{"arch": "wavenet", "residual_init": "scaled_by_depth", "weight_decay": 0.02}
Rows from block 4, named by matrix and row number. Rows with one number belong to one channel. Each number is 500 + 40 x the weight over its row's rms, rounded and kept within 0 to 999. All counts start at 0. Numbers have three digits each. After the name is the row's rms in percent of the matrix's.
# filt: filter width-5 conv, dilation 16 (model.blocks.4.filt.weight, 128x128x5), inputs 22-43, a 5 kernel for each
# gate: gate width-5 conv, dilation 16 (model.blocks.4.gate.weight, 128x128x5), inputs 22-43, a 5 kernel for each
filt.4 103:469485516439498506449451547506500523551465522502489438471540430526468507528496468506517517529449477567515531475507511497467523469459462435492562544450470457488511536479528474521530447534499489563404444537563476454566503541458545511460447481546494453531451482499625549566476532485453523532494497484465523463502550520480533484505475
gate.4 104:505549498390447470546538457509564491466450521466504497538554452413528514545513529532507502510502515476554527513514464539457479544451455496583521539529549410455413484447550485540509497551509455500573487450499470456459474448415559515422513540541535457524464580440533490549397395480529542527511503562549482501541483498537455513452492
filt.5 099:531493484527513525473475471532522495523535508531519426517488465462434548474493517501527543516522531491552552490544610471443500435548472571495454488520465478432512521541420408467525463465479552534487531540494485464482465553517477453490471544507628464454474388491480533581478482451534484463498482484503463437568439480496491482477491
gate.5 094:480530481512515515510506526398506571515532524496504433436554502515425510489516543583528424508504547483557505505509387501520496461504494507521579455470555567502494499472490432476537581455439569500508522508484465454559524483503448516442496436496512480513538485514526484512558477379466497454514514497555561505495555522496505425561561
filt.6 096:491533477507486478529550509530438438422558580494476464460480485514407481513502491435492512494523460513487484496506538477527498546492529501488527561493514507541541505539529503489496463531438531483462482472618461470504507556516479525514499452477596512501531476442548515545446498500582565554541533513459489403541496461480516508490478
gate.6 096:496409483539505516574486518559490479506435415555514455514543533475557464485500517533443471466419535493524490483426496411433515537571559446494562484553474480470511555521420489566469484460488425490456478511478443574521535490552468505506474525574471526486540454505450532502500462486494421474475473487493479517563497511495450551445420
filt.7 091:491521481461463479612475524440499533442511455506526517514491481475501528583551510490502482505550468472487554475500475494530514507604528477461502557539450469553466521510507552513473532474489536531512513510573532551480474500499514485506486530553537483446485511454446528487457553507504539445483448432524470526560439471525544493528539
gate.7 093:519540497478530445539510493518575496481524517548509500564456521442519501410566506561454492496482479523432522443450475445554439522516528461537515484512421450464515451513533558606530528539556488514541506510507488549484493468465515525469441488526501543499498519559491495457584591480467531525410469472518485479518515499484464560500481
filt.8 098:469510432460458549487564520501492568444466522491525520454446513522460449527469527504482516458525455532466509510461473448469486466516509513506460536528512462478500476533510456440435494536462524572485485505515517481520433434459487493602521550544531411526498504521551498465533553442465467427477439490497478510463491478483476556550505
gate.8 099:493495511472562473573513529481586462584553531532442550545547536476475526467498552538473458522448499526508508491431580531536492533470458470480596441538521511453485485545467514541493500538472490417504498565469587514504530491463512525527533483474558523483495476496484510549486504460487355516518521471477441474486466529507500473473485
filt.9 102:492484510521419487511544529429538585614486536556362413534516507484478423516508529564445515520461469493516462456496472514455511471514530499535538529531501425506520470481493464550548522469454583477512520520546533469523444512474497484540477454510409501467493520478437405471539521455494487495449499515504477488494482496488462559519536
gate.9 103:513512490462542509472440408532542525547433486537549565421559502570482490453457505513509546532508486466516471526393505535517518534493457533530493548506485483425433500521441464482518446529488463541571475400520467579451496507522506506475522555494457512467484523499568529507514560492441578561538487422509548525522553482470517521514494
filt.10 100:470518547430457508500492461476508477429460463442462531527459470477446462456508438472458479461452484486570546534574486590486539519495524507454456472463506511519549532544502513505545513442503563473536542496504512498411488532542497452493484509501478544550539458507485537445485526454574539480533528475504509455489509489467534475480495
gate.10 107:507526497501476492522447530476555463561487483486471494520480510487498544560511502491421530470461447531463526500458608571501423485609461502547558553455522512494565498509519613515520493502485491487541533501480494473476470576489429539494564431501426402575480492491524453404521536560486449486479448493471464487478465477456523560534428
filt.11 108:380488512541442474533486479481543511491426499483508491513450445434504471559492490539594540468494552526466544489589499447504623554538563585521567495540442502497549492470468499484447496504535465450444508612516460472487529525473486525556544496468490569485448500496481490499467454592446495535537559522537549511521478477505495509437473
gate.11 121:518445458502526451496510522507567480566482459554530450486506461475445483526483535529544467553478517445488499525459476569454558485462498542473479482513469573476497447606577496541443537495503538476448490486519504563496454467579524456484497474580523532568499509482476522478509511443473420512417504476505491463417529483534536509528537
filt.12 094:474550496486530582487449465511530501499527475509559487493530472514521578565524502488471459482493497461512518445491495511463473511471516550575546480484526530511567489579498461477545576495453510498477463510418569486501492453519498472431519527474502566481456444401472520512486471494519498435517453555521533471465465467521410506434465
gate.12 090:515530480489529439539546508426469576477469440502501508463468528538442528493466534423486505493510447467480464486454477486549451513474518548450481434516510442502421414482479522464490553456438489485485461462448494533459510419469527450432526478520482484512506495503487491465535536511521443523522452509454531539547556410443512488493507
filt.13 107:525520479496545527519441512527521429587532468498564526542520546535450502559540542500521503484428533516564453518467462433469494466434436536531525555496519496459556401553532481517440537393580463493462488460452492533472409600469528525444515540547514447529518481456497548472482564495481467457469533499526454502453521492489495458506448
gate.13 107:533546480500459474510440516439481467576486476565474506527553512490498442448582535512477480492446549484520444456467480516526456500516527501515428531488437399495519463526495545510500472536504544465509439488505447498471443485509526510514467447488515494468436520446480529486481448534460490554580493452464520464513544482498521434555511
filt.14 097:554456482526484461436461459438482458497511501487483551512513575521498573552513475462500521533486554513584496485411498544506487460544561480513505517524500511521462468531497468536493496496494521560550526524479465505524553589527489531512512437471475528492517508491494523513503451507454490461533553532537581487556501461508528439513487
gate.14 103:541468467553547480491518511559529562526528480485551506507488543475450493456456427491449480571562555459525559497505489514461523485522476436409494547502518467442535509474494500502517405476455497495432526486545457477511536508482493530522563501485601519484492511526558477513492490554540528602562572490502545583544505597470498469533511
filt.15 107:477517451461466529510452510518481507473557521523542455461494503391501472469561486467474534508521515491496554493579454539485551492509522464499464514529587443487480498542599514510549523491470509500565515498518550432556453431520553563505527507554498463518457536527511486543559423467458480475511436461486489541560581534460487442477495
gate.15 109:546519503523460493578516413552462527518502526525500454495487536467401531432464539509448478487531500533460446498459526532473550461400465519457515518451465439447454514458583537533564469458450524439477466549540492482570477556468467483466406533529511433447532499532490517462527517507446540495510472540420514479501524462416541555567449
filt.16 097:501505488500522505424546458455421467486528556446530452445467480467449456440523557582431515465465517515518416520541484476554525474543506478532491565529484512507485476530462436580501557459469529524510527564474577516560479418558538481460510457457522459536542490522524483452482482479556452515493497460615516497515475475508505389588523
gate.16 094:555488513478490534427531466422476476502540509526516593421511554440510511541510543524408526454468615515433448526464476533469455542489546551584592513532502443485493433450422502546435489530530452482527507486496463482457472481514511476478488541549454536541482499531464501533511504457560482447422453524481476538557497503511509548483520
filt.17 088:491535639524489446504543487561590430529469539473492481489555497446543500455486527527456500458559467477457473530514458470503470511582498538512475551510488448511497467466548511482507449546445531470520459435534471574530509488485527472510477561480574552502428469484469402454491510427524472531428515429511482548480459486507554477441453
gate.17 096:557543444504469481516520517466513510509483500514521468450519537494491434473553480526478471449508479589460509556402500472458482460445524557493499541464502483448482451492447525487578492482426425495472484492461440474495523515516524504434549527544553600543439528574490579557475496533507437543508464543536544531561483502453462533504395
filt.78 092:460492504540486543482489491462553560481506493539475513589580547504443495501514522550448510498492462579427500454436447477515571482445568514526555499549447518480528495559481541543504474480574476502490544553464533484448497436505505509493549557509455495480489498527487505541428517463505547469502515477522541505474457466477502566515495
gate.78 091:522567503489513608520582550471535470495449459454485527444498444517524489529524506510513498422508465561484478527545487519538494463509442441526515507458526517402420522469516549485555432506443479496523557474459441421577452551547469515430414439468516477590478509479527507481507545475482535443486423420484502524502482477452518523463446
filt.79 095:478521474475455532532491473505492507563519482552549518560531614488468381463497480505444458520438500486450529543507534481486553531474530440498525535534483545492468535527494488571543538494481557549466534518448511478554453494595469471446457498424526510499527527572472523462532513493445501411511450498487548513483478524547446515543512
gate.79 092:465514496524564510499434522433498552526511442503513545541436480458520443558522511528513506464488562483450449482473570510492543452541577500478558455510504486546514496559512545526506544445405496516557400513447443507551501532556446426488405536464494515533566474479551480469511521489493470516474459463508553543499519476504522512473526
filt.80 095:446493504490466543474510467544455474543549475484538501522633535528496471559488447539478519518492510533490499580487537523576497480524394511521517488542540523456363499515461493500527558501492445449554468535497469570530525491455459548593468431477541490543543488512498469484533529522452540470511500521500528463543555521526530539499508
gate.80 102:574483528542563534435444463593531510512479430432541514487458493534449472483523531567576440478462459445578457481461520475584479512529462560459486472557481464498496545539605528464447494472598498446458450544471563486445513527493488514368538495464510570517521478451565452580549455447485472483494514568512515494494538466511550463454501
filt.81 094:498443517506548517527548467511507576531523493504552480438521434490455440441490432492502472514530455541536431515458465507510555532500496536432498447487475464539469504514509551487450500501542465502477513605546532378528544573568471472491503448438387483494547447452513554507471542557497512500499468489490509462499528523588476589538516
gate.81 094:529505462454517452474473522518492472518562452490472482514488448477468493552470513488556458511565560501502579421430507496540500538489510475515541514522472541451463550426518505515496490403540497487540451455578560551509410501462501496531505531435449470537529497577535476526486480489355609552566436497476550487548521545421503535538478
filt.82 105:562528446504572545614473554466567505478531565500550529454535555548505483453524453523532547527552488486509542472571493491504506476484504519494514542454462560508462543525457540519532535485396473504500502490551489506544478482456501491526463489506488529430524409567516531534595501522502520439457534495467491505600514600491521504487446
gate.82 101:477431571546582465550459514507508446509438507479559516525551490498421419491468570506469490487512546470459566430488523501538493524497493488429511519499542482515566458497450511454538464524567544551435447603416492510541535479489456494494564455514493519517496445475509433560489524560431435475491523476507440532543445550526540523476494
filt.83 095:474462546503479511464550478536505458471504557564466481566571453482541565461494532566507493525582447497460476520553556470501438529565455527522466460491461480554457447475491494507453419435453447449495587464578429534451502579476524524549526464498484497544522538490475446418490495540398513518499511560525546525550468602473512430567459
gate.83 097:490464540426506519496499546500438508522467420458551491540432557500544520538598491475442459505515456488512550505485483511480499492520520513479531522479522545487465522504553434526443548464473499555462436477499504554527466468508506426489550466493562499506460571538549523514482510460467499497555534486509504462472487487465514483519468
filt.84 093:542466568518455601529554505576423483489581514495510544461529548521528523500509510530485495412446423414491471502524490502467447559431445489538516542527495553531497452504540513476523488522486472507526536466526526491511429541515477475581559538535562472494472466445579523573461478543517447541526514532466536485481506530501395582533463
gate.84 088:489460433478484493564544474492455496521570452490443570531479506474464504467557502545498521504568501555508499502453443490477489614502604495510519507481497483469435454499505460498585508559434550482530476444544512565424509509464513603453470494558536569472551515478547501506485466480540489521500517513477512517535456466493451494478413
filt.85 099:495508445480495528487509491451485498410442481474516552478496457530490520468471457506514510480510463486520475509405464445491512444542480473487528550499533552539469477510496518527548500490630452508434472502479471465527497498518527517521501504484482562514452537523444499477573571475485495504493485440570620541449522511545487498472526
gate.85 097:536498586503468490541469437511528503497451466478507492519494530528473452487490535552547500477520469492422465431460490440515468531522450525476561520527508496451428529527476494525514452500501483504499484507496474456468494437525467461558524490496475477501508448515460577492540506455531515480482533498454536516481561500498501544510440
filt.86 095:491576562485500515493489510496441533488497414577549467515549533503526502523562548503452526496523529508466495518548482542527452519457478484463502501468474583622524527546452540513543476531524518486366561413598486419457524618509481537493537549470534521527494582448504531483629518474441596496523493541548554482590460502559520495537475
gate.86 101:469447449474510528465474582532436564590453469517458565471517510513416453484515495544458557450475509549490531453474550464525503547457544475508510514521545432410510446412490535521584508539556547498488449500490502609445573516481498400418469503484455455544476491579506502497524501572450512464525523554560442451478540521443493526531501
filt.87 095:521506546516520573523406534476446532545536488573503430471596479544489522574490470487571527488489544497510514514495489526519566466550423479526497550521522501486501525507455521561555415539431512505461497504501512467463558532483517563443550572468502474441428629491500471491457450483502507447517548458543522531489484466516451542547490
gate.87 090:534437511474458534578458483516478540458502414527575510476473492462542473494538570542463529491519484479517508423410473496474459484541526518446514509433527521398531501514515467488542492460455490468457511503541460503534459461471524470420471496501530561475446546536496520469529495543505467449584579494511476528580520514515526463556511
filt.88 099:510481497559476480505469504519518497476497496504481488453474491481479463545525485502450477552493465396500471517507484527495484477465480531506579452468485556468540569516517549463448498489537466511529561450481508532538518476465502542509464460526475535467538487541519509467469542519427505445411528495476509515490507506526548558543456
gate.88 099:515492514471522537466505502451494469470588520493536436501502483466482533482506480492553514433517542593504461527573436489481499513532526428497548431518549454581554507444544492506574526506452490562411427578483544485558480537569478479469441425534445522476447505541405459501446465447516570528482454572497497514477509462506486574486484
filt.89 108:488543463524462491466594551539512498537495547494451452495572497524501479498477505556482472476544542406512558497536439419523537584511508489530457412476464484483463549565519431486520495507559523515541464519512494444473551515457520440551444515497528397438434508539558513451531455446478577531485450508418488476492477445523485501550535
gate.89 107:486490448464453540515492501502502475541460504431470459466502536566579427511470489584566488565442497507529547535452501436452479563502528490441502513471541474427495481479403485472541444528482555502505427496541449537534552460522504562469440424444432575460533454523454475537507531453598556544494433509481503534496483454471441545467450
filt.90 102:532507449468528598510498514490504516563485444494566527537509435466483492502479475480529530392474515512444521447429488518411540475499487418489538513521547469454481477469495494509458466535540451498423434446433466494576602489453494519468543472417448493514433520528482479520485441502504492487511542580523497539528488563513486477429490
gate.90 101:470490467466511520477552432565508527609470526466501542532523477505481540583549505547521512469429523474529538477528487466540576538452435439474550427491562511485432600408497470539510539499437516539588536421572593523499383448507486416510441512471520404588503555472536509502522487426417558498546416498508604486490531461475478541605531
filt.91 108:499515499556531439497461471434530470469432503576505551483476424532482502524456518488467542496488559470481482517441517512466506511559472547480530460559518482477440421454513520425481482485480447610475516459473467496520504529485483483497480524582484577437475526480497554548473437420512474429524489489499441520471467489492495497520478
gate.91 104:522507408504518474451443519491488515494510520563468404455517517582437524522480467554503515545546457530506483465460503541504474518532550481453454480521482466594488515465498625454503523503530495505509547535553526423480489470378507491520455469508550442523518490570502563532470485519476518514504432592501473512506493504498510456541458
filt.92 101:421431496488501515498426529561487437492524472482565502494478519515502463475509480528561531569494498458494355541479465544467564581496538550483443520496462580473532446569485479475543477514521502548471582408497467452414545512502454483504521472497462495510502562497484482467450530528492508475450505537464557483501447499510527495474514
gate.92 095:444491414537520529504530532495513526462464481509501447530485523541498469487540476548477484465494500478525475474458479479471517521460504428473474544537508552453495542537509554490500475475500529454458454438540526502551442505496494518430463492505501551498507532522573554555505524534538496472481422549452557501546515501506515577483489
filt.93 093:578488558513531495478489576429522524453468533442455552521499502500518435458475491489451541500544470480513558531512578490503479406534588495409511525482504524474491547467453509381498507456460446535433510520498488474491520551416538451559519424543493563479541528550521454560497469505549496540446422513527490522544479473491521486533507
gate.93 096:490451506435519464512487508513604503467451493552458512480473512512557521511465504480475520494491568452499474453435488440516594544457456514492560427433461404535434540526506527488498535425481491533469502565411544489514505503474467458429488478576498544493617503444509477508498558506414440492546532523500439486473556453512497397470511
filt.94 098:552473475544507492539537459492503493531389509492509536500498491526518504558520505528524508514536424571480509497513479485553507464563512464455480519471497451547525438496508512538524482496542490559443496431500474479505552551554511540483490522500435380613586487482480442504459535464560512508473445492525503502586513430583490452545502
gate.94 096:462441385470515552517405497454539534546587536489452551512657514552508448527492525481473491517491543444505496516479530469407407546449504496535485452497487476501487521473460504484582431518497485541513478374518471560514516504478543521493448460524502421560471436475490520492446492592461473430501579494503543546463474500422437553519523
filt.95 105:522492470507530530452563505414482500564501444468458496546535478585523427496467500556626525442442508526475495452476495499517492392488574531495478443471539495434495529514480468452457524518517543521539454480486568613498453502453485419510552552514482480515481480502498436553456470534521479500500428488475505505523510483536500493513571
gate.95 103:483525434488506496458503398450562473432624527471527563547438516447448477519504477518492479500447496514583456531581462541542549496447555511481462454452481411503472526474507451454442451509458494539549542487507408468518502495506508493518495571542569506478510495524480476491490470440527475510511522449470527598525517458552523579492499
filt.96 098:553476483489510481425396474512563500583527503486463433558545508422486444503467491551474519451489510536512487482492488499525502484480476498528461440515575472558525480543477502513480538488494499492459485508531527556559473466516643488516547463520393460468559495594543460564478496482503520593534480520516571516477520484509558519493545
gate.96 093:569505433466477445492517520452497497509482462569548547484492524535449485502550487524458464494528514497502477479457429486429465556484488561509511449551485505513517513576450435467458563404460464484534516518546557536474506493483528509527451526515474488493487425562508563465552497473499463475474531494512494540479492495590449488514508
filt.97 108:459499558461489491531528476562488505522564431495446562566546449555456425613475536420482542507467551570443519518514433533474525543518504455381537537421512417540514480495523487600466534486471479517527569569416480523535567498494480504536481559476581492493499514553469523502514458513447518508551543456465484506422535453502532438481517
gate.97 106:548522574536528482532450486493489463579492511493531474513557517497411538498507526485536493545480540466442501461473476504498452467454511490504479524492439515467528498454507528492474557507461517519505371525472513492484476528497462411494465471489494498481504493451512473514455502499461507529503418427494559472468429467474506411484496
filt.98 103:458550537468464487512456455518479523574559487474480394389555584511521481539516534511498521497492535470488553489498452557565495494464439513533487518469477466468499455581529518543528579461524481511494594489423501426446585431539549569489519487489559576561596495534550506449494441496525524474507499533486476554491500495497537427482482
gate.98 105:461538477520441544519452578441523417543452532503508497619413524482508526492509518535551519540484472585537523501487470525461491531563463472492461503438579505522517529517476490446527504530429471430451542483528550533515449518493451549452500522468506462485513498493538474519485488422501475502534495467486521455439512352471483505532547
filt.99 106:551472529497447521497474475530499482542543518497497529471514448551484417466508533520458504498566445510532480487518473495463513566491531479463484464458457498512438521514494527517409542506579560570587494497550438509466491499569541544601437490507500440516418476531454501516576436461481437493491479533509537529477533479556468501547550
gate.99 102:486496449511468493473507479585443489474550476496516473525524443524483557458513487531445566553483428477548503453496457518513481493516511505581417470490455471482502473447507536491466495439453567463435506474479485534482494507502515534572541499452501505523499518538509493428413587486494413496470433500521498486488544532515507417483497
filt.100 096:494503523460402543480502590553547457522500510538470525421490499472451487525500462478457486528504437459475485533482528478485493504525510497503526498467513514447495517531586539514496436593476478493476511518487450515503511499496507446507531516506499593493500463514499489492478557528444475462492481486531508498512461451492406494509540
gate.100 100:528468507488489542496574497546519446588574463466492532498473525426492421484536555420446422476434545478435506539450514505549491505509487435539489476533501479518534463487536549533563501521488526438506432529453418481477483470476497527437481427490544424479452547440534540479460472514504452561530558518438482542498504552496491524510507
filt.101 108:554530572563485487495483494465522554528544446526524479425491497445488467437489525546496528468463469499562461481531506477475500463522575474501421457501521488472504533548538470522445524484530427458525500521546475524494481512482508497482457509492452489549498520454539543458572515596517465478536511540500487484508450534543472471440484
gate.101 102:594544507460525497523429536455466546439456522475561498480472495553457512464543517578522540451503492504445484458496535552463510510503491557489485528458465485521568489496528488542462537509444495514464502484503463498486516508550493471523447485560470516460461502497537438447496517579515531491487461435502553500541423488492477522475508
filt.102 100:503514515510552536487479479508478522482497529488559446535503479516517485529475503450514463503519524514547527477491599602486486462515494473532487498412519546485527397536487465488510458469444450506546491521598474500489465475574483476405521630424464488519549505583537515574532520471462601491471440409455511519510483512478490534517487
gate.102 095:512550521451500504444534519523493486409484516560500522568592527472576450519421535494531503543457506493565491435511469526520524496519517529479497484492495412510478586520511460486512477557497476461446475445511523466493523523468490511448517488488546397510536532481493519493512497492468457489485552440499499576513500478521524461569441
filt.103 098:392558424469538539580531506463526598520430567610536485487558449509579508505423552515483524559525484593557516506512462502494455573543505475503481474481604524551520542533481503551416542454508536553523493529426526495520490500500477462539459491451461434477433549503522512520454514488525564535541509556449479524518492503452509488517536
gate.103 103:573468466546519495511439483531534516496508590538566517528521433505480401516514571587483488503547540517492473423493462475552493486428488489495530542532537468471475470467562538450524412466436547439560480479503445537476563529539518527429493527490435466519468482496468496483480460547459431488486432514574498522530532513551487537469498
filt.104 099:463494489514557446499553531442451523420434492524561513473516455516478528472496534433509488441496501501417500471443459479533541507490552479472524474465507504512488524501509476492545485468524576482482550409442508519418440485445549523486587556461592508543485457463483469523431539457547473542527500489487449441446473481557448556492485
gate.104 093:493451500471484436544490437448546487580519528550479532513491481520510476506530507511480519545538469479458452452446481490566495482522497469406493499444459441521453513541483478506497553503500422537475497518516512484475512456517568500534565459515421469499492450584523436522524484456516484500498408487413495527503477537472527483537495
filt.105 094:434530562533455537523502430409548475483489563483502448489487516537593513518525482520499486552455460534474483545508539562531454511596491519465510551531502523491501473467535463489547501528551479492469527485525476547543486532564435505498453530515519490491565558462539565541488512516484498526520563464450516538490490498537491536463560
gate.105 095:406492549497478509551524483449576539502547545470501499534507475435457493489513553493557476437460552468582451430473530547470524492544469439504516489480466443488466469505483567532591526542530552479610549483436464457426532520491471546487450549479476433475474514493441489560499500506521467446481524543495450487504515515425509547438547
filt.106 103:533489470492552457498453512517461511530487441494488474476447590535462523523390495435473447508455527551465499517623545447531436524497512458498515465491542540549541554545554479492553512553472557510557467563441476465438474503524516482469531508512567468522528471491560506548511449496438365481524473568543499457500505510539509551504464
gate.106 102:555541437544459461471564406547468567402519497474472484469505553470473536488530522529556456482459480492500504469474484466487513417464494480490528431482526458506467563447472498548499493556531441530501409462457473495482484438451493505507502564468510495453491550598439563450510482497519440574531514530543538508533504482450475548445468
filt.107 105:436471501524495543534541474441507526526492521485510413447517524487454542448502464429515484504519522490492462529542411527516479482550590504464481512527487490520559559471520482475551510472473500553488515570481528536454503435580532508571437555507490494488453488491491540475558551515558551467470438551554522486529414417490553532462515
gate.107 111:493513530508475555523486514419511476473442454462515640526529470420471499488517496469461522531447551534517493531487455528466552500470539453537535518503483500535463472439499514479565543532440441439534485419509495545534560431502505407508465528519428516518480494463538464503458563503503455482465494466416553514483494521545457541446516
filt.108 108:479489553524491475568525468475506507545519572477570480519462511546371513520576539485508511483442488443453470460479533458498431472527536479501506493490540442506428481482470490456489532497509460475504485391531524483528604438432520475444524482469467578467446454482478486504499513527484527497449480458527526502512533487457463476504473
gate.108 114:501549532484474467505507515568497432467450470518491444490567435471422571553490524642512499552513461465503479492507459465543510407504468574464499527484470483439485529444524607481506520493496531525524505432542519496446460423505426471498508477452470514474491471494423498535546502504475484536491471460468532456500461510508531537579518
filt.109 105:422495486453494525471562501440506543535530580482469540514544562561509493471521464479538497524523558520611520475534584517473503437466466504500506531540563473496561564550525492543471545509483454585494537562496488503554531523487480458515517457532513474532519430462485569465522452533552526442447506462494504467522490472505536496563540
gate.109 107:521583459482446523463451450450489511537537523442539572492557582488468524457491506504481450505498547511565494519446491553474465485531464547462439517452568484550465508594500504459455476540426504535478619431457491612497481450474563567370502490488536476560499490468519475541413539501520535485530482486488489496514527440502520565483516
filt.110 096:468512570529510480522458558570503509474484419529461543519464441493528497577431441487498588539502422511433440513544491526521458526515508544509483449458451550459530439476533505469492515482523480506546569538547483514566557517552484540567448592483558473465508443466524478362483477480444544490478536535483495469540502459457476481440551
gate.110 093:550508469459484491473476483483523497453469558398500528466550567494440436572505528492505427491433530506477542461486434462498520507483518466484527471458425451492493520478518530494459498586508596514584513485541512488519468421441510537424474493461474501458529416548447540527475575536523482577494523443476472550484485495469498514561453
filt.111 102:459578507476475447547508420537495484498403478436547492527504481536552548505470473521460501502453517487491492516474490451540457498486468487461475548459511490500471499558495516451465472509462501518488415534491500481490460513442531401496525484547565435471440490461562472554515502494448451525445486517468510482483488542502497540518501
gate.111 105:464376429452511496550515452530477524480518537484496459512570493552475455577503484496556528519480446462460458483549437490495533518532454523499468543478541534439451477521518503555534496427485557520524530490512484509438478466545543548551472481434445519481522508522581519500455539463537520567447481487515539516518516468524510542519495
filt.112 095:505583542441527497508506518472546437534459557499505547465478447471478525489482514527475497531462472534489517491445571479491487549507460551502441514498474445489493546522555545533540507520468543555470544480586581480498484505511513497445531492532572501456532482457516515525471468457520514521486577499472543518483459443474530486421539
gate.112 088:476431492418509498538580416497504459494517485487437475480471545469483504473532451482506488475519450455457516496533524495488490502546548546498496500493498474505527468513495460530466515510507541537482541457487511498443407465516509489462496470575507548515557486517465466586495499505521485480542516547558499495478526552487419583484495
filt.113 104:489473429493551494527393534474504533579540538536498537487542478543575447569533538580494516488475559448452506475475509480461509508516506487507473528545475502461476547485471450481476524502550490536481399536529457533428501485507491519468528495570474509535476551515522448508558480506506473445530506482441502423491524518489453531538505
gate.113 099:524512489523500444489547514467489480517498458462518537496504536473469545456509506501477524535523530522548447471443435562488491561526517499510498477466554540468457486491481468447461434523541560570510478437553495452477496523500499398555564444469476411449468455426514526489466472492517476470532557480523534526565501476501543500475501
filt.114 095:500478483527530470498535554516499486561510490578543495571588401490500479467548516485580512511474499506469451471538420483543528521497474507479537510488496464497482503473542580457469476464468470455484512516477521493539557551513432468469503533519495504532478591501470447494486500578552577445523473469501531488503520495482476569489520
gate.114 092:531487563474574417511566461512481576484526508425516559461528449545507476556447477521542465574524484468460475586494441532468475438509466543534469503412528564519502517441509488444504565500447518452531498500445521514565457449499468459552579422444451471453536446554466412556553483506531528495427437478424494523543533486494470496515469
filt.115 096:454555479525516514493566493544501605456516493430494474569424533551542531455533443466502553496505478542494476483456535504599448505488459549445456465478506539525555473473511508486476500458521516497506539483553452469507452454510492551458418560447532500504525518473404447544515522454528534566503508467520495467438478496454503543556456
gate.115 095:563462498426513552495542523465460535532512464532497536535537491533548497569541469518476457520472460480430534534559469488538531575559407541553470599521523504405486511488533498495468544528502522453528507506538496457516517482494532521498520470484516588474526519505449508484542485499496422507519545483529553512574510485531478471420454
filt.116 104:446530482576518501506542498507546527539520494488480498483471604455491495546494536497524549503533483452543528521428487554468469487575562510455567488495494546551539493519469473472466562468546538535477474511444494470494514517483525517529564496496504488467470488466530502488557503531542596496556447482576503485472479454493448504477512
gate.116 098:477483520386507550508535498456474472537610514499548454587543463506519481517479438463417457502532460473438531528483414560522513549456469513465523437501493426433493550519492467493536573532528478550510510556518571542553556508524433423450473535463458485461458495489481467489551598594517535492538520507453523500489447428438580441513457
filt.117 102:540432442496509544488428379473485523533572520495414535529467501548462472486539500581419489486476478483529541496474503459470491523391492494530533539501405515482578439542528522575576440516590437523461525440538533487501524498512541487498510490504458511461538531498486496526459489467537517522485530586559429474573468492473516522510476
gate.117 094:491450389444513497551541514454510452474554532474503428577544485491411582526507565514518514474435509475490538516467510545541457547504423399518539542478448429486448530473437512498517545566583537521469461381468494507467538547481485481555493438448449517446501484511481492496500448487423498440502429513439498471411535489500514507494491
filt.118 109:516542477512432467455526474493457535473505484486485460524542546440501502470460526537555480465530440497501556510505464454501517488560454515478468490516478489467468476513478455461525526534537589447605513452468454548453412456506444461539463461404534442477454503489515467513526518463515553452567578509469483556561563479513523440492489
gate.118 105:465507523499505515576583479492564465468462535499529508473553516449437462507559574461515513427495465434520503475480459458554481468510501450418533483517559492472559513435526432503501494492480490503475473531501555459463483511489448406485546503510431527458499498486556479555488516433538519533567439468547497470479487498482540482452482
filt.119 094:539522449424527491479537505511428503495528475456557541483515510491485495490495603520408483424558466502453474444534502531493487423522411522492569471495533414461522503474411427525513443444431513512572562469444483554473539507564511463480484431527521451517463474446584502521446423498465456509476515541474494435504480529509471460502534
gate.119 088:429494499480575466446520532488466568518530494529506455502475525489528479466403565560454480590483488446442551463573491486502506499547532472508498500499519442479495523554475469529484567529419507458513428461519511455495501435533451542468468502485490445515436451484482442533503475500525533466430513504458488558524529532593583522555464
filt.120 097:525591535503461530580438502505485496537528493507516473547546491504521452521504485507484501485504480486497536478489422499518478460487458551515598512503572511468512477474522514539541581537526515492520474544533500482511484485476532472428472536456527515571475484505518545493469406538550435561472511528453441473472535444503421500505504
gate.120 097:554561466535508517562427577459503502474497539501491585475525464477471494531514523566447454455443452498484490516409432412462528478473485526437562511514467428416529446500531448549534553502500476437463507530540470500451497465511516556437513474524505494538586503433490516451497532538509459528466517496504539470527549468570451539509440
filt.121 107:523487531500548494503605488586489465496581519447461465373438548497488430484478537450506539491548448525503498510417497422449465517551530564536588581538503492522544487498499512523476517430572482480513498529429506519462530472476437474487438423585478507469492408490484496588519495571536504492506505449499461513546477526485499449451525
gate.121 103:573440420552515455479508495470545469493551571539505500486427517500460510462438506491561467480474552520547543538451575420506483456495511434417530525516495455507500511459526496544500446504470491552487477494451560476544449518496465474472459520507499447549599470479494519507418511465506481524591436445494415505508479460507503492521566
filt.122 092:430494456417525520473480536494507459504406523479417563553515477447544557537543473543479512441505437464482490449513601493483491499501533453421518480421520489492530548549480520486465446492468445485527569616528467460452460543511478470474492604501449453429487496509488441556515436497511467554488536465505518546484494445490519452482428
gate.122 088:518527477482511444523513489428551508506472476515500463543487424536462520454538517505526522474438509546484456494494430542546516391525547528499597450511500480470528527517458488437548539519463465515490462530506473510530512423486466538460463420531491493367471503413509539565530467504473485491482510515474512506501490510496525482480583
filt.123 104:527514498482529509483523477520554437509507487513493490512534547563527460459493568510427452514387457466504584490406502439429527492531463465546504471426470406440516487480560553510501482543482526553442460520526508424492462525470582537435445534513433539557506512515513491466487481549499487553564440534558517478504597506507472530519521
gate.123 100:456454490559519468514546556526525581536490453553452527527488441430479439476562466524551534532517562531511477546536482480445487542573492479489494529560526470526534548552520506471512483526473510503482500464462567499471458475526415473428469502548509490523519491462462522485456544588590460480469569524507610463497460482537484599496541